python train.py --model="segmentation model" --image_size=64 --num_classes=3 --encoder_norm="layernorm" --encoder_mlp_ratio=4 --encoder_fused_qkv=true --encoder_layers=12 --encoder_width=160 --decoder_attention=false --label_smoothing=0.05 --init="xavier_uniform" --max_precond_dim=1024 --adamw_lr_other_params=0.00093 --grad_clip=5.0 --final_lr_fraction=0.05
Rows from block 7 of the encoder of a small segmentation model, named by matrix and row number. Rows with one number belong to one neuron. Each number is 500 + 50 x the weight over its row's rms, rounded and kept within 0 to 999. All counts start at 0. Numbers have three digits each. After the name is the row's rms in percent of the matrix's.
Before each neuron's rows are labels from the 100 images, of 14976, where the neuron reaches its highest value: "patch colour" is the nearest of a few named colours to the mean colour under the peak; "peak on" is the class under the peak. Only what is clearly more common there than usual is listed. The data: simulated fluorescence microscopy of cells. In brackets: how many of the 100.
# fc1: MLP up (encoder.blocks.7.mlp.fc1.weight, 640x160), inputs 0-159
# fc2: MLP down (encoder.blocks.7.mlp.fc2.weight, 160x640, transposed), outputs 0-159

patch colour: purple (36)
peak on: cytoplasm (95)
fc1.429 131:490387442549524588543481467504509390589435565483470447438490488436549519518539528469458578481499463545536449559534502547548505489446546523542518499396406488502534400529533464425489514519534486503509501542505501416507486473491492406633507535601571472560499458602445474546529450515446504445493544523559453467441455450471512455515621482406553484475498530480507510618594495514429515394539525493532498502515502494357491450484455514483517475547480494620475397570491456464481473467523572
fc2.429 115:408558500455463478561543508440498597481551475564566499600538552509556468534492423605512536493602504498568411462529455473558648533486465450344492489573430458488465527537558498540489529505505480531432492535513497465575541467580393552377569512460564451430513443474429569460514483494485457493496515526510537476455540525441469559444442540508474513548591379505496522457400424488523554524486391503475510444472511462541511509493538475480564460571516477458467499560525503509459574511471465

patch colour: brown (48)
peak on: cytoplasm (97)
fc1.568 121:504621483500562422482457471470514487548448444439506511538549455552495474537540504480438480501468437568467492490424478501516511449540492516381426544487494416513552589545536550482558537568524493387607475600524522556555601441573468453565515461400521542559439427520457582472506442482512461432405476493474624599516490539545573505475515399495459421516516474543576498595583420475500505468445479484457435569558544521422452464557512482547440494470511487547510455499488467459481480558521478
fc2.568 100:534526501509394409484497524497478407512530526455610482498527542594538459490413483447487575485565510489497544444428509479525484460546552447534396526496445507545466494578580450562491371481419534517474477534456403477454535597455555475483516504557485504477490428531620509443603570495436500552465409515492590558434481535443444463476373500487521456454551533476502481470481503590554450484539535443478502452463436574551400505460496512508481597463492540540428597485537464515543479515543441

patch colour: green (31)
peak on: cytoplasm (93)
fc1.575 101:440539465473520502502538499485461506553472477487605505468451450523438499557509526536441563473515522634528511508528549519444560504527411524471489372442483447559565546397596523529542487524546416490570469548540448506505483553516474475496458508491516430425456535424507528539510387503470511505529498515402524463436488566512474428494532542484363436504493487536459457494587509557448455538429525493605413541423547523543572550563429393437459577539505505488593418520612492537484559478543505
fc2.575 093:532468552553428557480526463474571570532443484467494494563444496542465534580406486578424548543543475515450504486445483555512478464439565489508419490602483397526464507507545546461473551430558522551514458465522470480480449449528451512552571514524535491525537441602394549519448456416452495511429452492544552520480461494502529556435528473380526476460448600564506532484555438534516555550432497476559584638521423570595593462498479553478482496496483499437498544486522466462514673486511486

patch colour: blue (42)
peak on: cytoplasm (93)
fc1.424 101:469496438550493454539522502546554577430508538424549577486404484393519511438552524562505603518445504491544511526443460498486457480476548492470468531475461539520444501519476432566489558405517539603512490524468484528499455517479412472472509486482529479457504483554554522490512480506485458487466497531443492589513515548442710467529431557445526513493505578484425589536475529508459405489444440462626493392531460535519477435548427605545460533506447509531654480578497454466531560466485455
fc2.424 101:370501558466559458431457515508486470522473492565432516429462463479558537464439503459503497585576529525489573512551473486538509557559562547498488477539491500483582467476538487390469458472548456558532462456579578456552477503562538519469428533535437515609440532451499497490494432492549482579466486533555486492461405528519385442523608413393467496402465442487477339549552434483555492441506487574516445585498530505464512591557512495462539474481441502477421532480493524560439531586493541

patch colour: blue (41)
peak on: cytoplasm (61); nucleus (39)
fc1.581 095:496464423464472526460391475503539451531593555478620469432511403516522441394578528582473423588518499460483483541521393486496486435474433565516564467368421479485582507414488479568576594512486480502536462489459453605457518496543481540511512522543532491433499502515465512494480516606535466498577519485565547566569438491503540567563526508577423476421559454469535438527493463503479453521454452420536545492539459578546528460522506596511495533466554418530531522460469546527487470516412566
fc2.581 088:508516565563422453485568449541480538447474530463429444534484601413544428634543534405444479522471541474575474563483370511513545446493453508518518570526472529389516484513494468470560564552482499449488549494432588421603586478380412489539465579463553500594590493486444497456478505521478443561553505528540488474532521430438441495429483466513461541512460499520575515528501549502468456547510505410515545489558526494533515543502625460471541557506492532466518374567475521422493479505470494

patch colour: blue (43)
peak on: nucleus (56)
fc1.37 099:421552554532527536517456489470500535505534560501476425376457541529566569455556563469370445545482411527569508492513541404458546448477496515500509427450478532462439538411474632400439495446568535577525464495469577532407524500639471541573527450446515481438498497446518573539515514422456556550553579496523489507467486473533517465580506418499492574494512557444442455527573450396455528512517360501538502548434528576453477440503551489494488479525484509512539458479536459492508515466566505
fc2.37 091:515442536426570466513517526523488549606476424583549586480477435422532449522556585499541497522424517486451572484508550510434427477587408530508491547480506520566510528497513421639573557553523512535587437557558516506535466551474492532480500573541505457524463532481497448499450444515527521462507486410407416521544459598507560466528466548501447429563590462507542536621526507485440588469431577484526571522415450546504459513539524467569500536510458454565504483438379528461515537426541495

patch colour: blue (82)
peak on: nucleus (49)
fc1.316 088:488568500500557582523459470518426454516547509450545453518578596541576537549529466519570504616483447573555517517500561490497547548484489572428536528450473577450523566533543534481455425499558546525464488569505486483451518566519423480507368518456529493620449472435525494422471441538463458470507596466517461561523484512531522508506442454464492543441562464478460495468546495463564477374431561467445536512479600477521504504561495443502428477492538422474582562543433466421556490389523359
fc2.316 087:579481465573520505572467485519513500492451484459390548457457510450419529543521571450512542532533514493593516468433541493519528510518378479602457418475473517447473549537506519509490466578446433534517461501515476542469526437527536443487561512416558543466496442553488562470506536377484485458476482501478552532521464573521534594445430492593410459561540457526437409476416525484431463514515492419512571385536445582576476609398547508481534488592445442456485458452496582596512479487522547

patch colour: brown (36)
peak on: cytoplasm (82)
fc1.479 100:504559583435466432443462502468570429507479538528571540471612423522546480531540545458490555515457476453560466449365517541528451545561579528472529580440510499558447542503455556472508470552540489497529415540431461591508554556505499573396520540416468452513589525478513488476512550438552444550460431500542443563389524479511551464583450412439516493378474514473446514595530391465476525537484422512476457504549494476400457488514502544447530557525488555565597489508496565501554468535487477
fc2.479 094:510458416467521544546489560511458577544521530465529435503482509471508517478426516574549530471432562544438529523503505451505578436499614492440394480613469536550533525392500494485491556477459527475508507535551467536515521476557599514462518467480524553501438478534504496532507593580512517539440454435551504544455481543536469413422562555577487427480498465515523545476430572607540551417499436530494537523588431541515574423506356593418484431475439540435429417546573488518563449514504500

patch colour: brown (68)
peak on: cytoplasm (61)
fc1.603 109:439484553491594539458447502545522510421505482499495524510476471650516500544522486553499608458493435476477456495517480431518436548603442561510523492447527401520557476504404492503449492546500566578592474560530575574518492524494533478402476504492469458585483484544491443517467516467479536423455519486403479464408487533498513505532510539552435509407540502524535542536540528436350453541544451401530544472413477592486461516513524432489422492441563406483533543495536648418516522511542476
fc2.603 099:545500503574498510547515603530516599579500513519491458542533603427479465474509540534589452582492522472432555524416558537458686353466492489441466513593560469479451509439551540506464492463408508504507518483437490500548493440462522454546575461489537445514450536487537524441518498582545497589512569493515520456555498363477494543497416473490569473489436471495446549397474440538548440491412557470534578564518540464494517503442453405541523514474437558498529470450500438525473488539542511

patch colour: purple (27); blue (26)
peak on: cytoplasm (73)
fc1.266 087:460510575501439472450422533486534492440498525549455439416484420476513480479498585452519541524434431472569478379528502532544570488419457634519574424634435464526543424496557401475470492525472461486465482447418480587474603491565496489606413590523514507574522592490485474579468485516478478505527443494560451529479538563516509557563426525523535439506456538508557574476541504499499504482503495462441510399507415515530533440512498556505508443431533586533499523452473556456558503402555501
fc2.266 090:407547453487421543509590551612532620476466435462559493492523548483528505517598385546547503559472552474521462435418505382591500510563460456475497581494417522446461593482484413509436481564446562461450491506490548521560511471449469443534489502410482569530561434411567541480508503487463531511494503547484451471568502431461531544545481491553507539487616471531451531467443430513492426543533369390512541487501564439522487551542480441519517574554505466476526513575469504521556536529524536

patch colour: purple (29)
peak on: cytoplasm (94)
fc1.598 090:422438465570465514434428484497524506540443501482497457548524500495437541506618598496555489426523554514507546523564462522414470510548487445433520477496547523551506454411553565471455459543504517477490430509540456511495542498509484545489505403540454434463471491462494468602568428572460473458484602453406498477388578467454479381447498467495571610453573505580495459488491519516522539503442507473594553529557545426489533437495441606546509582540503575523504577468526568447599440445534552
fc2.598 079:486481510528417485421569480408486547528504512471503375462506518522544531496525409549576490497476580421422532552502527454590480517482524481509586392490467542529478530542523551547529500550473483527497577500529579512388516463441437476557478454595509473505502547501569493430479523481479504472498544444556560493534443541478424531546465519567426528499544505465541383484450510530470544484516427519495498581389412426583444493523538407457519615425541584451471516399491430519625537526530484

patch colour: purple (38); brown (37)
peak on: cytoplasm (95)
fc1.146 097:498535505581499509475421474491585432480571431521539511404416435491550439554526511504458459453542537531561511451531404488488622414569516520545583432464444485444464629459511510520550496439552567531553466474398461468615441513610499593459428499498441487481517416456616549476429454500443520528491527445415544551488469532423517595472493535492496532470467517425496546526517521405552516486547470560497468538526533504465448406472482452583561503502530475446494528517469540487450482454574500
fc2.146 087:525443480584509448446553490459579484526472497505607498545472491447513526474498482453516645482600489458505596533417508452528438521399468435460525600455447488474493551518503592499492540505494414570541560449510435496469548386514544562480538463586513425422537502513586500434563594543477457498489553557458556524442512543493451448586567446498544474431471483505510441523545532494438455539521543464520506499446483420601441541479552505479429495449493576419418458527461430526518473506498377

patch colour: brown (46)
peak on: cytoplasm (82)
fc1.250 129:444506427472489625533513526463566447538502457534600396494526534503509504558437496543568503427455474492556447506513512505548463502502519524468521561542470496493532461412441543617510503484536507489530392478465517590345508467525516544467540426424445486528518473499573574596497481511548488510521438507479491400483523462514508460457495552615452502389571485499547472532526413427456506575449606536480495495465423569444453487539542420395491536505568606470519470454510505540512577543576512
fc2.250 108:418550524541519378441487498473458608445547545526498520512454519569569573467468521547500499452520472419475488489529489523596461523429478499496461448478471506514392441567483498421484526582552415553479435474458526569470497517457507462439449605488527489500486518477560508459475390419493517548442533605452524516549495469482430560476513490502529439415430528520466561550496498572461545522417526591495493492515548501473484495513589413670520508604530514566522529558482486432396533449474412

patch colour: blue (31)
peak on: nucleus (66)
fc1.593 083:470557477504481453464435530486493444515601500484579470457602564465441521408502455514514522491448607514437519503471509520484532490483498491501494476505550432452592525487395452468570499481476518515547587487376574523366471474580604484519441514539457504511503434516455484461580526471430402485515531507427404566469575524456551551507465514528414527479493560457539485551524502516480383424429566548501496503528462509414476549533500535533484488532563491394484559572481474450415638475536547
fc2.593 088:616508444539573556533450551494548491440492526519492500578528499488517546521454616506594556490539480541489441436536427455472425570468513524437519525521519423469449515470518511465420525540499451465565450457474509490508456579483513491540473542475646420451499482504507502502428608488492509441532521558476591480549576519510493511600537597381440525445502472471559494426437557589470466548575515471424590560423497555582521414521610519522543474520564478525471506485447447463566449577513507

patch colour: brown (35)
peak on: cytoplasm (88)
fc1.143 104:429539387534518553529516524557492467500520506450556550587486524507564445471533449503499549487494593469433460534510451427493528530579545552591547464460476472516473624486473424492429345472475483439490487462521543456478473509576531474497435504567399529503514532485451553525483486488502475429513480508491417617524484574498563560478579521454492556451522440447567587538470485483502472526462541428437548509574510467479441419566539454422505539601453581523590516578489455529503601388487467
fc2.143 096:446482490539518543466516519503509515550599520598405506407501494508471556467500547477470463496498558509573608428552465463423535483438431536508491526543494490371474466572473558466518479502485529550486520574555523483413507464466577504451539551405512441519446451504590517556487550650471542488470478525536494478550530568533490493595486557424387606592430516582507526512439484497502554489565513514489549428466533566518483512460503535442517540394408433460526503483534561555484474583585428

patch colour: purple (60)
peak on: cytoplasm (86)
fc1.33 114:486487560580390575510442574536531460489545574525548433449481529523486457486570489523488498476489547463611476484533546503447568481517422482407502528459547523383461492428487407572560430445624512572411491528625460480462528457490510511495539473517511533486355460490492487554456410536442584506466469530420518502397569465500479506501490499442537499460494598423570493491524547526512527462486465516439526538541597502458444499449523457505493553456550503498417462479464539433393503419527562
fc2.33 101:570519433427588484569413523538555489540428538426501522563507412365475478406497621446465490442540504524480502444505532466493487596562531406513515487451441435537549504551466467458547433542486546480634645511434499558596459441476447523490513475440499528456497571543485489477526515520510379554440582485484482579519455490594525474507560528516470457435482495501452517523455448556526487485576532453552441456416525463538488483562473515499571456495517441449563557444506505520557516510425518